{"arch": "unet", "dataset": "flat shapes of many kinds, plain or patterned, on busy backdrops", "num_classes": 21, "norm": "batchnorm", "hidden_act": "silu", "dropout": 0.05, "upsampling": "pixel_shuffle", "init": "small_normal", "residual_init": "none", "learning_rate": 0.0024, "beta1": 0.9, "beta2": 0.98, "batch_size": 512, "warmup_steps": 1160, "weight_decay": 0.2}
Rows from block 6 of a small segmentation model, named by matrix and row number. Rows with one number belong to one channel. Each number is 500 + 40 x the weight over its row's rms, rounded and kept within 0 to 999. All counts start at 0. Numbers have three digits each.
After each channel's rows are labels from the 100 images, of 14848, where the channel reaches its highest value: "lies over" is the class under the peak; "strongest on" is what is common among them. Only what is clearly more common there than usual is listed. The data: flat shapes of many kinds, plain or patterned, on busy backdrops. In brackets: how many of the 100, against the usual share in percent.
# convs1: first pointwise conv (model.decb.0.0.convs.1.weight, 128x256x1x1), inputs 0-85
# convs3: second pointwise conv (model.decb.0.0.convs.3.weight, 128x128x1x1, transposed), outputs 0-127

convs1.105:547517570513501541455452463488518526565529480525472557521495530493524512431502488517405449498509476514548544478491478490441442465502457415481520497487583481471548526502375532507469415502493491412545513492547497477527426425492457522505520521431588478521501426
convs3.105:536529509542524590559492464528541526550480438426526471504516522500496573502453453508465492471478537538535491463558429535506465471554501521554477458528514518482529430572403489543514525499492523559496471475492502506527438560452497392475448488451525476431521532494498468571511502441484500497535593499513462516506517485539447518504521414567495540522450460549469520486500478560467569548437
lies over: bar (75 vs 0.4)
strongest on: bar (82 vs 13.9); largest shape: bar (30 vs 2.5)

convs1.123:557580583502471483535517533475490502461489433573499528514493556488475511561474485493467399508503526537491475471497446505478513538514449540514480468468429485540447468459506537485493462532580521518489490490550484406483480498487507527508419492501508482476489470
convs3.123:482508450498442467458554544538489502564587527476492533513556485588492561501543531445525554432504527535499504512553523500526461515475501538502553524493464525508524504513428424455554525503523511487541529484505490465562479511503471486446506554548473464528422443524475498512485533515530425457526448526458482521512521525403503484505509536508487467529506481425502625475484634484538509501409
lies over: star (46 vs 0.5); flower (44 vs 0.5)
strongest on: flower (54 vs 13.5); star (53 vs 13.8); count: five (52 vs 18.1)

convs1.57:512496541435415550451458466567490517533524538479498657568531465507552444507532534517515434489586499495548545503456501576516509526517500479481552469441497379490529615406412487474469493461461450479530458485536483486510445526473456497542484472480469555521538547
convs3.57:494448518527438447529558479548514515591455550442475484435469555495432432552616518533501499451469433481548500486509453489457490527519519480496516592480498559521515519524525525483481473456493529518588508499552526533447513547558488461463453502486525453584437522527554572420528514562524572565470521489415505467486510472488503496513494530450527564463486522506471535481524516516474490472468
lies over: hexagon (28 vs 1); flower (27 vs 0.5)
strongest on: count: one (50 vs 20.4); largest shape: hexagon (29 vs 8)

convs1.69:495466510527592439463477651490524534511509490519478448499476501549585534522504533434582499531530506547482480506510498514494473470525462496522503482531581471494508514492512514509495503494514459509442508499553457521526508549488478543520529519478414535536515518
convs3.69:505452503537490486569456500456501497491473546547510483480472484550529532439489516538489377529464428529501389456499535451497532540494517516412478512475563449480557431495490480463458500442525494569511400548497497474504502478586556517555532516469484513482510550453560531521524459500503541508472536512414472559465524538532464513421486492534459574485531478518460521450445503546517529447500
lies over: ellipse (68 vs 0.5)
strongest on: ellipse (72 vs 13.1); largest shape: ellipse (50 vs 4)

convs1.20:572547480524516543525480568527481529486497470498458552523501497493533481578488475492505546503454537550486526430573472511510473494461474566465474512539499433485523548522492508605500516550528495489530549548414540538496508502525490599530462516493500490535496497
convs3.20:542471488547566502489490487497454451502489449514546575508531393508507521519524461453433524469526470498492515515496527514575559426550545470540450460445500500482524510578480466505520500524474467542515529496497460516504472492550592525449465464477501471348506512562566435531472471541509525530473516569486534523488484496518475508501432525564520468556460511509524517440490473515531531559389
lies over: ellipse (37 vs 0.5); semicircle (33 vs 0.6)
strongest on: ellipse (40 vs 13.1); semicircle (35 vs 14.1); largest shape: ellipse (27 vs 4)

convs1.38:512546535529466518480485503633493459542541562544465500573525515492486553520541449524502416491458474552487432501515493531563552469520451549483466500467519378475572420486459565558543535476527509486534505509551492556551544468538544557555523395453524543507501505
convs3.38:482473499432531529449495506514486493507495519513493445534507384531566398518384459563519519443477558491488523492519481541507467468529547536466466479481488468557511498463516568498474526505507529511405517433495460520525482501500545476516534536550586507507443510435535505427505547542589518458515509502502427473556498475490542535568498530531548510580551536497472524446514445540550514499451
lies over: circle (36 vs 1)
strongest on: circle (46 vs 13.8); count: one (41 vs 20.4); largest shape: circle (40 vs 8.1)

convs1.51:500498482435587430619554440494481401509480498530545497496483515461476534383535432514579549471481406467511451496491467465504538376505548468612431557537480518530514494482482459490466514457511518553589531415518561513467510487507487469541524504505547479498475503
convs3.51:466519509499520463443436439566453556463563566512508517505537530507498546464475505473574522494482548554455458385456484486460571536607512497549498440488481488518535626518454522563492465558452482510478534466485482528447522527544544518515526457486505476499512532507482517500558506512469562497459532468486533526439411460472475449472491466522525514510517514498413447526487572512534479454529
lies over: star (86 vs 0.5)
strongest on: star (88 vs 13.8); largest shape: star (56 vs 3.9)

convs1.121:538521476525506530491514508528494467524537497511488445524496569487486456515435478502492473496484517485519493433471483504476524496508519479477496490461488525514495514503444472477472509493528516488449520522493482513459481477510519535427492490546485515522501493
convs3.121:497480404489494372495472511462497511561488506520444506540463528453593469522479454549498474504474484481466521501599538503467491510513543519450473542531534508476488469440536488489500512515485546490481500475441490455494483512482520473635480454588537498474376509467479437463518460516448547474471551461562461587497491473492534491483509505484517537476451525482510463509482476476512610490459
lies over: star (57 vs 0.5)
strongest on: star (64 vs 13.8); largest shape: star (44 vs 3.9); flower (34 vs 13.5)

convs1.42:491461580453500521474453491500519536491478449528455518524508551546464477473489561522456494555446525483505493492505583625468524501504468431475545522513451540589493527510427522507408453521505478455551477473573468529542440496509505533531502469479506552429501481
convs3.42:571556511532508455532451503508480474412514537537493465500448450450436521503522584548493532489443484481576481541502526508465553484390513471496476482499463458474488528495501469479529474470462508481527490496422446451552481536516528488527470509519546509484478489537436482539505521522528435463518451547509547429526467569467520561539482449547505460428486485497412521486414541545477429540602
lies over: bar (29 vs 0.4)
strongest on: bar (33 vs 13.9); tee (33 vs 14.2)

convs1.56:567516599497535552518484496489577433522507448504544540499495478497490483551492505490542516483441448511515397491521481516514500588448468552493466515464522536523514592513521470522566516468446457519574529513452485471470514555504460550494470476503461454454438460
convs3.56:526542493453479514472491525500462504525505533500464501481500539527499549477481573521454451624533423483469467456486505574464501517438480453522518480485527462573491485500499571539451421479442479454493488470494477544481531533630542502497604488551496532509420589517488611489459495498521546509476450494558451474512505495518535552520505483520455552508505518552474468486560479535550510501548
lies over: arrow (54 vs 0.4)
strongest on: arrow (65 vs 13.6)

convs1.21:463509457562524508500459466512528457484432486520480468435491544538508502496473514487483531487513510458489529468498487474485537510478492518460504555514456515461469514541498436574532534502498483484524484546496499535470499500527478473490490501569475506538519494
convs3.21:471479558469468509546566542462514482557472529518484516495491512480475505512555498563535457471422434510520482486517463489470494499526497515489508550580549477464466495467495479506518492487475524506466466475491510490488544484541558528543528586565538557528552461456467490461542461497537514501438560477561470371570490496488572533473584533502509622479564583482507425495515459452473524549547
lies over: semicircle (29 vs 0.6)
strongest on: count: one (59 vs 20.4); semicircle (32 vs 14.1); largest shape: semicircle (25 vs 4.2)

convs1.95:574515516466520528527463470530482575517488381441379534531505508480598459534490467466571459451549545521508497525495537647421498558475426487438423546436478509528500567544400486521402486479505508395475477512430456493497480531499463474509458597460412456607491503
convs3.95:433513517483563507401527488482443520459540485533549464545423504495514464504535509512535500416558489560449478533439459521505487532417504514477529472479550502453463518451481582491506468538457481503534508483430572535537554448517478511506518500530573532436567469514499479516545535557515492475487500503466554459492526589576512488461473464515607466436526545500478447485460514593494512525505
lies over: pentagon (34 vs 1); cross (27 vs 0.7)
strongest on: pentagon (41 vs 13.9); count: five (41 vs 18.1); cross (32 vs 14)

convs1.22:503514595466548444597508520465491462485525458401536509542489524544481469602497543471542495518474510574460542502571503517460496541466463528471483545525538512504478579498566528494490558565484506569525541487494464537490576458540505483533522518436491503425487486
convs3.22:516545525502537481554574460478581524528468490534533594519541513479521512496497495489510560472444620480483480508482463489479484559457503572463449518501468550551473467531546486540502488494452551505458585464469536526489545544443501521431468521504424471525483547503489504486550509449542484493530524538473507506531472559523454544490529528573437583466443525576601576525470487554507500483506
lies over: rhombus (44 vs 0.5)
strongest on: rhombus (50 vs 13.6); frame (35 vs 13.7); largest shape: frame (25 vs 4.8)

convs1.2:555500561483441574428494528532549496477423515464439514563516408467547390563519593518422398659489543525524513507532577521559502486501440503373593499557516459541511511409425520532521482617493487440483466494573494521408482483453491491496542469464505575500562514
convs3.2:513508483513458505483478527506498454496488453469503560444513493485536453476520598480622526573494466490489464567510542576513448524447480509471477474493470505470458570507482414581459536527525614488501508486450460536434527506526525440519482503516416491534429523489521567510421441439467468540553461508481523451490478484518524492419483588501573492525478519475499488501521517498457455506514
lies over: circle (40 vs 1); semicircle (33 vs 0.6)
strongest on: count: one (57 vs 20.4); circle (41 vs 13.8); largest shape: circle (40 vs 8.1); semicircle (33 vs 14.1)

convs1.23:508449520481569453501497473490553600421443494432537471551474529536502507554480485498482597451531489520470536450526433496479490508462454604584475557354516533446437500566516493588528537451499429529540563507478471555555545443547445454469499556438532484527480491
convs3.23:480487481466572513524536477461522491523488467447498516505485483480454534472520494458492468430527518484576501481480516419501509449475504643544548515557451430491540481522529467479462619436480473479496525550525620519553507511457471469415491479489467471531514458483543452519598483487517491464474512507503481490585570555562485458465531488478481549504496513488542536527508531512508439559497
lies over: rhombus (53 vs 0.5)
strongest on: rhombus (62 vs 13.6); largest shape: rhombus (32 vs 3)

convs1.103:564479473505497476519546527492469443482508445463522507547491549499451462418500511483553502464527470492521485484467463486469513503517465507487551492451508435524493536451511541495498422446487514483537482518613446432481406571472546507546497457484444464496495445
convs3.103:444453415584423506550441546467455532474462467518460444381504511483497510507526478456408463566541541535486437481545493466560515478598521454512513443529586457462495495527494452445495557481466447519503497471497485461479432495463563470540489478543511540425503531469523487454477526475501552507459513464540492447461480473525489513455525442530481483474478558490517547504477503568485454508523
lies over: star (59 vs 0.5); flower (33 vs 0.5)
strongest on: star (65 vs 13.8); count: five (54 vs 18.1); flower (41 vs 13.5)

convs1.48:585528486457478404488531479531505508528484449600460530542502524525510471465531581508563483383539396492518543497459522419506557357496501533474593418490442508545484476466468496472447575398549503524556512409613456534495580482512516526509501425468487471545549517
convs3.48:514519453535469446493457525525503451483515448528497550502515500568479511522547472430450494607550545534476461412539527529528547477508516530512486526550549443472571508547564480504482522573524478475461555506534462355506508549456553486481459541493587535488526500503487558561472452467552511516449493538476489501557471451482520477465483492565501512560513557463483505509537500596490487513547
lies over: pentagon (51 vs 1); flower (31 vs 0.5)
strongest on: pentagon (52 vs 13.9); flower (39 vs 13.5); largest shape: pentagon (39 vs 7.8); largest shape: flower (28 vs 3.7)

convs1.47:538518496506522453496500482494389455575518479527537545488486514478496480514527545532491493501488451488522462501467519434499499421486515537454573462459465451536527516493538499454502536525530487514478538493487523509462526469467480443543399503486494506438469498
convs3.47:495483482470434494506476506458551487483498536407513467488469500525505436504489475526474480572443440406586500492518454486522477423503513523475528482465545530473362484529518503444492457457486467408559488444501466508487474374492531496479425487494480485470534481528466488527521504522525510460504498489426497507501483500472449459486524545463506417489491440542510462384452461464491489469474
lies over: flower (100 vs 0.5)
strongest on: flower (100 vs 13.5); largest shape: flower (47 vs 3.7)

convs1.37:492453500511491498440506528472476560545554472517462496568496478481562522529495524483525479495492451510497497504442463527498479503502486528482550461473510521502522530491481482473477417523467426432470527492500499464551464539549399489541428485442480443488405523
convs3.37:473526513501508488455417425527458470411522465447501502491535459463515499456459450513513504429503566524499499557487468491480489526508562533530463520474466383543553499449457474490542518495511552525521517528537519518661532534464490519468536469488468583518482459508475484531459461543467473471520419491519485476650535491482471540518500428469523542484472507484498485510528533505536462524502
lies over: flower (39 vs 0.5)
strongest on: gear (66 vs 13.9); largest shape: gear (56 vs 6); flower (42 vs 13.5)

convs1.25:522515505479471625550515619522520527467509449506400488547527520524544473443479495498502481606545520545545503516510447544462505473566473480419490506465525463572530515462454508463441434587435571402525513455542435534494446587491535490496464512491439506464491471
convs3.25:484474565488472511593527482480578518503477471466472444547467511562477463451442382484533482522473488535483548459480452519441452489500471484477531579404445584523555420464481542469506546499470550542521479541472476544436561480507498466519502514516510505539437462515524526492520465501491500492501543443467468494520547484597491503522462525419456496531474511507606498551468483469482538446494
lies over: flower (82 vs 0.5)
strongest on: flower (86 vs 13.5); count: five (42 vs 18.1)

convs1.58:469503438412479479519453510501473563492577569483525472415506540513495571458424473468531573410527475450508520488552457462542523445497499493455559485487548540469427545419465539579529464444467564493513525395567419550555483527498511520482528480551488455428488499
convs3.58:548548483500502546483527535544454489527548524504491517547499505530498559502518503522534547462515493451567480391540488495557539621520473442516500456495549415445575495434458470512506457538494463484461477548471448479500532571495509516559547581565523575492544448490491496524505505497505528498512522555538553451493433543380505489432488475532464577526494529442486497491508491482467491463517
lies over: hexagon (60 vs 1); heart (25 vs 0.8)
strongest on: hexagon (61 vs 13.6); largest shape: hexagon (56 vs 8); count: two (42 vs 20.5); heart (31 vs 13.5)

convs1.82:492512522472566519549498562479536449430499522575475496463505519545422482499476494451469444527464505550503457495523514489477497501492513546452526524531470520493475495459458470483550552513533497474520536513500521517552560457459484486448480572472521483488464480
convs3.82:510502532512443503464555500502545548457533514478496469563519476552546496508467515541558440482456542461594515533492567465535499446537461516462497515478431536526507546425512502440468573506512429487531490495432488418550483562450549525615554490530502525521439529531483471497465518526464477484559517515502430580528535536484525421502479537511508513509509500479464503465468536398523537422505
lies over: star (93 vs 0.5)
strongest on: star (93 vs 13.8); largest shape: star (51 vs 3.9)

convs1.110:586566477512500539519574546544542459540535379465481556475499566506505500476498531489531520533459463550426467506514521471416503513447441527522507549471517572520561522590485419504464525546468430480478556511456527532489486550537416452508467483498457461498472492
convs3.110:447485429459546555505437562508498468493491608552523447487449599471528505481485479506464480560543443530481485479494437538520499554522472479500458475496483488574473473548489509527504579497463493466450500437523540529475546521508498476475516476506511569518439546544492576444559526435479547535507470473479433503515573444540451556533483494472537518546548561504504513525471472587562443530538
lies over: flower (47 vs 0.5); star (37 vs 0.5)
strongest on: flower (59 vs 13.5); count: five (56 vs 18.1); star (41 vs 13.8)

convs1.10:617526550486458510541545499525572448502582493599475532523508466570456453511535418513550483489483514505504462481392570469500558486532473612599403399493495463578518525488525553484532573489512516522560500457469517471562571455506544618561517534466571489567539511
convs3.10:481475451496498497590525467529519471549465543519531503497477482399446573475542472336452497497480485553452533511498486480575627540518454532580540582546519526491491490516483514418509474481519494481468524487473537520461486464496454512552497586534511496561519507541509516514536485494496506486498507470481474591443470476508476469496507511473445497491487559532512507559466528541442470450531
lies over: tee (95 vs 0.6)
strongest on: tee (95 vs 14.2); largest shape: tee (79 vs 3.9); count: one (49 vs 20.4)

convs1.11:545525523398454469560513393515481491525556445492490496550514470507487483433486624512521420425521525557579422484396501488436490528580496512537538515518527521493544576486441548468466496469461545489492485412572418458494474621483566500563507435496356488425535484
convs3.11:507525579428453450479521507560495545530438447443400481505511520487468451495512512519563460503482519490580528545496519494442471552497511469470579560455448507591435547537507497485537501477575527480514437499514541442530485535441547496516505488489491494503442629461472527486527532495544573497540568465512478481494519509525478449541482508456488552510499528530523399538542468467483539495538
lies over: pentagon (87 vs 1)
strongest on: pentagon (91 vs 13.9); largest shape: pentagon (45 vs 7.8)

convs1.94:481483500474523524610527402502515492489544496514528452503466414527379535432493499485508534412489434491502340518528516440452462535524474449524474480495583456497501493513467521572593438439489497469489508487463485544467424391511522551466503431503576439442471501
convs3.94:496462464503524489488436582505467464489519498594473459503467484521500404537480518468445464525562571538474422494501508471522485465507509520475517476480517513442524462510517455448546464494432477519500442434507414544538426444505506444486580500494488539520511559481474516550495483439513490474519489508428477533539461471455466558444481468610473470487573520515455530476440487594473476439506
lies over: pentagon (66 vs 1)
strongest on: pentagon (70 vs 13.9); largest shape: pentagon (50 vs 7.8)

convs1.75:508513466450501496459514531598496509537522527501485584540513447524556498503515480500515480434541503530562523506513467507594500517511494562447549549468551452489464554425467532566520470439476578496438529471622438551527477547471558515538503420512433529484585483
convs3.75:448495469532447434511465471522436549496547514457480507449480431478540448483458509550499476472377492520449524514509452477493437481467570571510515485491466418607500506490507472489513572483455537495447464532509482540491490494562526508493510546458532494502558487552616397505507531492534501510432504526417518518510521492519490470542500443474547505562466519515560571516512451512458491492458
lies over: pentagon (42 vs 1)
strongest on: pentagon (44 vs 13.9)

convs1.5:521479479508526539534548511488519508476484488479490595466503519507466451493492489499527531461482483535520508526485439454531506494492502501507487465506500526592465514471494436579516483460468500482484523538504481520423519480481535478545489505477524512507517473
convs3.5:525540413524460545535425495491412474533483535538479516528489482451542513486518456529463449500476454507508482503515484572517495539519544485476480441497592438480432538563483526501577515528501497567501506397478529468493478486481479556519583440531494494378539526468483537508508478512469538518506499535596500567473533496510518521538488457505476486480461537514505480479598507581468450541569
lies over: flower (27 vs 0.5)
strongest on: count: five (60 vs 18.1); flower (59 vs 13.5); star (33 vs 13.8); cross (33 vs 14)

convs1.59:543557495575512575489540372499571500458495441544450497525476455587558472479511430423523540391466437483512459487495524529447523529509443470500466473450565501553534443528491484557492536357505509472525475572497528540539519472493499500484524482449517485517540482
convs3.59:509520531509504500592411406429443510512500491510499505456500469487516477536496486575536506478396529441492557541533546526466479522491552445547398487513458558540493502474457446537453599468481522474514523432425514498440483530534515506512449461469485471565531539520500520503527596464475497561527557510521549457502484604475528490505516537457475491487462504462473519532520481458538499546503
lies over: pentagon (48 vs 1); arrow (27 vs 0.4)
strongest on: pentagon (61 vs 13.9); largest shape: pentagon (43 vs 7.8); arrow (36 vs 13.6)

convs1.100:524481497479552457522480558473488505467488476486545452480502532500470516477488505479505508503438488509528456489486505485492532481506510483455498512456527507521482524480530485529465525500518490583477512479505449475479532465490485519464507484565522523504462484
convs3.100:500424509552496461562507448443504506501398410506517532510521495535498503459519506515464397523495437547514413465515535477515515501418460556383521492505511539519559467521578491463498490376533528500479489535476575469584486472486520487500484514506492506470473499480544533535487499487483521494483504487492512499492581562582513529420532487511529546431481489537573502545480493551515517518507
lies over: heart (41 vs 0.8)
strongest on: heart (49 vs 13.5); semicircle (37 vs 14.1); drop (35 vs 14)

convs1.64:513499515510502464449505524480583505475495431544566468465516536481562521466520491455449465487453524541537539482480514586491488436530507466468494501469456478520499450528547509555437432457564416491561530474436439518537386593554389501457554570525469415540426497
convs3.64:570569527488493541601528446509482462459522497464510522569518494478523530474476485472467493538448480466528508434524509574521563470463414516519490504451540548530533462541531511564488521497468503528512461510423439509496508541529551478492540501489481500468481632563498498594491535416495481545551520514496514555453464544505439517529471584595492585519461513506500538479515530508516545520465
lies over: bar (100 vs 0.4)
strongest on: bar (100 vs 13.9); largest shape: bar (39 vs 2.5)

convs1.62:560545493495532485515492500509500447552563452494501487510492507516483496507491507479499499513486533522493530538490495523452494458502475537505494523441465483515527482533493498516391520505545479488538528460495446440502502485507496518497519497520495460513486446
convs3.62:508478410467558485506431528506459513479519523526448587463469511480484475489552424535495545548499523495456510496611485478467525541489567474469465454509555507545481514562536432489475524502491545521559483489459514489466501490490485569452499558565450597546519466453533541436561507512481542531500547486529512485452443497529511497462499435421472504479538492491541575491431520478519383502488
lies over: flower (51 vs 0.5)
strongest on: flower (65 vs 13.5); count: five (52 vs 18.1); black shape (46 vs 22.2)

convs1.113:488476492490552509528479495492519533456530530519495580460509545521498462499455498452534553503515513474485544442485485510499506508500521541481544545516494562461515506447537503516471481499457529501500491505529503500514519470498549508457457527487482541497493506
convs3.113:457514516512575560489526465515527554509500463490509535495560456535411509471481544488487524440416497510520500503545520525549528463522505507467462485490475428536517512476432480464485542501483441492535496563515508544565503537623553528531538533487513507523471479542523433599557538541497502582472611558578514500545498544492519588506483445488518479513499429514476507464570509491459528541484
lies over: star (62 vs 0.5)
strongest on: star (64 vs 13.8); largest shape: star (48 vs 3.9)